{"model": "model that predicts concentration at each pixel", "dataset": "reaction-diffusion patterns (Gray-Scott)", "train_examples": 47500, "image_size": 48, "crop_scale_min": 1, "horizontal_flip": true, "translate": 0.06, "output_stride": 4, "arch": "caformer", "norm": "layernorm", "norm_position": "pre", "hidden_act": "gelu", "mlp_ratio": 4, "head_dim": 48, "fused_qkv": true, "qk_norm": true, "parallel_block": false, "inner_norm": true, "moe": "expert_choice", "drop_path": 0.05, "num_experts": 32, "moe_every": 2, "expert_mlp_ratio": 2, "experts_per_token": 1, "shared_expert": false, "patch_size": [2, 2], "depths": [7, 7], "widths": [64, 128], "kernel_size": 7, "loss": "l1", "targets": "concentration", "residual_init": "none", "optimizer": "muon", "muon_scale": "match_rms_adamw", "learning_rate": 0.0021, "momentum": 0.95, "nesterov": true, "orthogonalizer": "polar_express", "adamw_lr_other_params": 0.00073, "max_grad_norm": 5.0, "gradient_centralization": true, "max_steps": 18400, "batch_size": 128, "epochs": 49.6, "lr_schedule": "linear", "final_lr_fraction": 0.1, "warmup_steps": 920, "weight_decay": 0.08, "adamw_weight_decay_other_params": 0.01}
Rows from block 3 of a small model that predicts concentration at each pixel, named by matrix and row number. Rows with one number within an expert belong to one neuron, the router's apart. Each number is 500 + 40 x the weight over its row's rms, rounded and kept within 0 to 999. All counts start at 0. Numbers have three digits each.
Before each expert's rows are labels from the 100 images, of 14976, where the router gives the expert most weight on average: "responds to" is what is common among them. Only what is clearly more common there than usual is listed. The data: reaction-diffusion patterns (Gray-Scott).
# router: router (model.blocks.3.mlp.router.weight, 32x64, trained with AdamW), inputs 32-63
# up: expert up (model.blocks.3.mlp.up, 32x128x64), inputs 32-63
# down: expert down (model.blocks.3.mlp.down, 32x64x128, transposed), outputs 32-63

# expert 13
responds to: dark
router.13:463572462502503560425559481534490508471408562551498588499468494453551467429570549498496443469530
up.0:541522519494509491477476495532513483501482516498455503529413502541553525550493523436513488495414
down.0:493624501416502465460432472517519523518526539525583521499500489562541501485476527497483484490481
up.1:492518468514457452558537474511497500519482514522431508496456560504543497513505430499459465466452
down.1:552577504463546574534521523514459531490523574509472479472479526461583486495472539506526466557480
up.2:475549555453484483494521504486480548509456478545466489577467536480546418539470420516460434507492
down.2:564512516501414457456450433473519510546499550477532490439514573483513521537564524538554485599479

# expert 25
responds to: dark
router.25:517534447506483516529508544472471514482488431492494552469492506462525560515612495492482456479502
up.0:528513517530518537475488472516520447501478536501435401526501502518480436551525482481515489502527
down.0:499463496435502557522504490451435503476508435507497497437485549433508496586511504508571518478536
up.1:471515465469525496465458519434587536472545547517541524525554492491526541603515473548493482536513
down.1:495456478505532475531514450481501495462472530464451494548489451596531537541527496482431568503427
up.2:464477591509499477514480458501559470489542455460536411510483490536525478548572509517524538497433
down.2:582506516449539423495546551500530462537536476494490543495466568529542498465539527522492409484452

# expert 6
responds to: dark
router.6:540552409495509513519489413551488465550505457448473489465578483545488556524504460467529510446490
up.0:512442531490529461411544443417552551450465523519492455484526490526572475490497421423539497512485
down.0:465479498566498458458518517496539466508443623441451521539467392496525478486478495498483489505500
up.1:475523463499570513461536512479495547532532446545511567478461485410467524497514515492447521486591
down.1:550444478510459495438495547562509479561448560492523525539517489513462441471517491520514549461530
up.2:546540531510481483537508438522533555478469470487523452441479502579523508520553524460572478491396
down.2:459542526578456475470483485550488497489516490500503496581480515508561577525513455559485513458430

# expert 30
responds to: feed 0.058 kill 0.065; feed 0.078 kill 0.061
router.30:475545463491577543466528477521486529446444477532485491483635490531453533496516472512414583497491
up.0:507491513522505476514558533511533551449504528490506548493501531484567423501486454449476537450454
down.0:468517517506498476539528507550456482546589545434469516505509620500561466514461477516461479470506
up.1:467417472520568507444510513489534464558407472567540539553476514472588519442493406533487489453550
down.1:546495498503568518448509472476507505521485589456471430511563519475394468525511496434500515544496
up.2:482476516477425560487597551548497480498529540492541534485488539460512475544560458426573495526501
down.2:450467542446429576456544555472526502544477473479467512468449467462471536520524525453457491462503

# expert 21
responds to: grey
router.21:527593483516488523505447517483498607552463526487548440533557507489515490499467484516503488507495
up.0:566542462474548498459424489455596515500551512495471506491521535429527514561442587432527482475504
down.0:515500505524494508551536483542541512543413468463541500461493399535467500496529410552460515595508
up.1:582601529589460448496537420518452580488490513554485528538447402490533487465455526492456471501508
down.1:517433515518489532488571473517508528520503424515492491546482492440548531537458509450521519455512
up.2:456490469506561485492483447530484458479547512458366455561525529512510513502500475535525539565491
down.2:504469445534535493486447509467521476505507537492490533494548582574508491509523495455496443555511

# expert 3
responds to: feed 0.058 kill 0.065; pastel; feed 0.078 kill 0.061
router.3:458576508520480444542447480507464508548428425470528489494545527497553539443512477568478535486507
up.19:551545475534528587497489516512522523523522485473536476452442505460452574511528590470467493517438
down.19:510505476517579565494492526478546412427551484563498478494475470421482498515499535502504500510479
up.20:447492485416554423429495556513528505436471515500527518481566434501480498546421536579534511544510
down.20:410529469531503492504464538536487462556522470526539517450523468481518571482443517539492536427461
up.21:477552492506471573479509444496462521476477473500471470506544439517471432516551527564537459446487
down.21:544401468530544543389466500526549484511498504530516537523524380474477505521533538501486589539524

# expert 9
responds to: embossed; dark
router.9:512510551463502504484460498564564577535521471521469502549463455568469529485433499432489433487530
up.0:466477447506537484534477513501568557505398516534497569506429493474529544497460481512530494524506
down.0:485445456546445504518472447453467527485494407519493593550526520560476496553493470495426536527522
up.1:543484486527519468513532506538469553526549447537516451531549470571499588435528419476494514456492
down.1:451519469449445510501478457491491389496486461481537485497488525530499509519522533523535568450433
up.2:491515402447551489558464516534581484531558482429522460556520456506497524504450569572498525482515
down.2:464517488494518579525545499521505507487508560522423482528484597447515460502525518510485507562431

# expert 18
responds to: dark
router.18:478536525500385586481554503470485515519445505464441437509487493432462592547480563520479485418498
up.0:446478470480566499507506466522431512465488527509471449511448473507491433592534551510475531527518
down.0:421485480479471523535481480561459542485425480554504523487500535397485489595544544460537458476536
up.1:490566548523504500529465436496515411451537499460471501492549481479473479498449524539552480596557
down.1:463473428499551533457452520456531593524544509548507479446502559476536474493526565495437499479416
up.2:615511543478469453492500453552585489540472488451486517487534480527492465528581551493449482471561
down.2:507497486533515480432545559425492553468577403575508524512564447488470483463472493560511489468478

# expert 5
responds to: dark; feed 0.03 kill 0.062
router.5:544568517488543467489456529527447469503503580511463508483563500479520550482580560529466395460539
up.0:526523491477489529485520444503475550526594496483491546413457535492523400537558597477459439474508
down.0:506484460497503481502534530562536489554439501505489465411513542490476563478472540497539502537497
up.1:455508546475560476536536475472501508498514456450563491498432521479510429392486437490454532511495
down.1:532607497570420428515503541522565522551508442490528494497499502517544463443497545475497560517453
up.2:540518522544500502443518456494548424472523476510492451465498528467549484510568513553539516548511
down.2:480436566453456573516531461447534484511520453496535552516547503544495497543524466505479540549433

# expert 12
responds to: grey; feed 0.03 kill 0.057; feed 0.026 kill 0.055
router.12:533456552553458552531571482522478538513482564465468514495499535500584468466559506508443430590423
up.0:429440490502492509494453548505545486465485522517533521522505467490502483493517528484560479575535
down.0:446519451472448522583498473433558500489530516468457414539521524465495451496568455581498532500540
up.1:509481587483486510543565432433494507484591484545517560496468484478492446527520457498457492563549
down.1:444586508428439495453478554575461509542500603524475440489464494558489485456488557579495490512494
up.2:543547537476475443429582488494533501544520464432406512531494521494516485541544521529441493451531
down.2:531526523489529465530600509530456470513482497530452429503514523472555551475408560522499443483544

# expert 7
responds to: stretched; embossed; feed 0.039 kill 0.058
router.7:496504435430473465538492533413478496504552526597510514493492471542517550501431570538473585452466
up.0:463484510523469443505562434492451533458537493496497467483510532465530457577552446510471534502535
down.0:507429486541404469548502516468492503500441552479548526489543487503507480477476441536515488455532
up.1:445485499490528497488506552534531496426532534475510436475493524515482495424372513519531509432464
down.1:482459540452504497511530432427535556526502583498472534481520514510546491517526542456513526467493
up.2:531484492548425562485546482517510475472577529500429537478523539503481511483466401482512490541543
down.2:518551541479540480493591484528557445483529461509461471524564571450514495484471422526489436452529

# expert 26
responds to: vivid
router.26:519509489445527539606519524523463493521426502521472561506532519477559520461462469475420510473527
up.0:474483447466490445470541523583532446452600536507505448543591474521532526497500458485537535435463
down.0:573518564606534440504494482546500543597475505517511513456416463534472425459472535500469460575484
up.1:527508498428433468454478517532536388497426492482493559454493474554510523441564575483549495522524
down.1:459497459436450506609463452446500482537560515515510437466530507457463543511538517429493501490513
up.2:600501463545505495496568468567474482495565557479448471488442580516483460447521493541469524551535
down.2:550547527452483512496496466520528467541469469539507495516508528513492438551470409477518433520444

# expert 14
responds to: stretched; embossed; feed 0.039 kill 0.058; earthy
router.14:452514511496547552513447513572517495480477451431520446482494538470569528467478531515427428513510
up.0:508472484420504491503564463524613496502540466501516548566515485483487490429508469463517400490503
down.0:525485467484514481542536559522533433569495579464425558483452525506521466511414519562516465399514
up.1:563540499466567486451475549533459543478565507494580483534489434447493469462561472484481501550508
down.1:497465571438485489492507518465474481527441495558493458502500504509514442500490570540564544486535
up.2:503555494552507449503464481484484522450501551470523458523507435551492403560528483443493461467501
down.2:496475536504528515502529493509564483525579526543565511437554530488477486482518539499497564519533

# expert 29
responds to: vivid
router.29:559548436554496515522576551533478482476545450493490519574445527501475489540442543511486504583555
up.0:478489515506494516522517427513541519499512503477484477507555518464487427577544467616449466559560
down.0:484544510525584478451433514440474450436472524449460539526525530438552505468489511516552525548532
up.1:525479478466521503512455484485552479474462541476538464481481429473474426576532490594475497508435
down.1:525488508431513497414441504442482498531506522454592546499428451472516503497481563500505450514510
up.2:467495455520477543530527524427564556508447489471434519520520520479449486516524421525594517480494
down.2:490471487418493522486516433522493547539453528498454560512479542493520561469514513469550492444499

# expert 2
responds to: warm; vivid
router.2:525496519464521600537467516407492466522491498538563524555534492436523500487555478504444494443486
up.0:518596481513563442569499509544432528434554525522495520479479513456490567530484455500427491502497
down.0:526479534484498544444552490461452515506481490440494551472531486434431520516540594564483558515457
up.1:560508514540532481547504509484495561428506485471488513493491438481449471497565527490480496483399
down.1:528490527461546517541620516478478492437452494460518547506520534413435502527468476445489466511516
up.2:514428463528527506423487536557510479592538548391464530433467558447517438491548546554497523515523
down.2:428548519524456547459479507567523548609492494498444423525513511498458492502556512534489445538573

# expert 4
responds to: dark
router.4:468484449492466535495540519459504459429391535474469524435530510498403537477473439513488472500561
up.0:431481552549514556471494538503518572570417513549442448445497520491528505548537498479498455545443
down.0:526528523544539481597478473500523514464504457455509562540514526514513511501562499511406533457482
up.1:486514538504502578505581557457539524512500510535554559502514478506457443536488486467488515555508
down.1:469451503493491463407460457430534456546494532462478495470565454447561493536568512525473535461507
up.2:526512462534484400507540544592537439485483416470470559517476536495517499536456498483530445497487
down.2:534460537513474570421487452537474456513483498503610487471555482528521478524441520552493461505472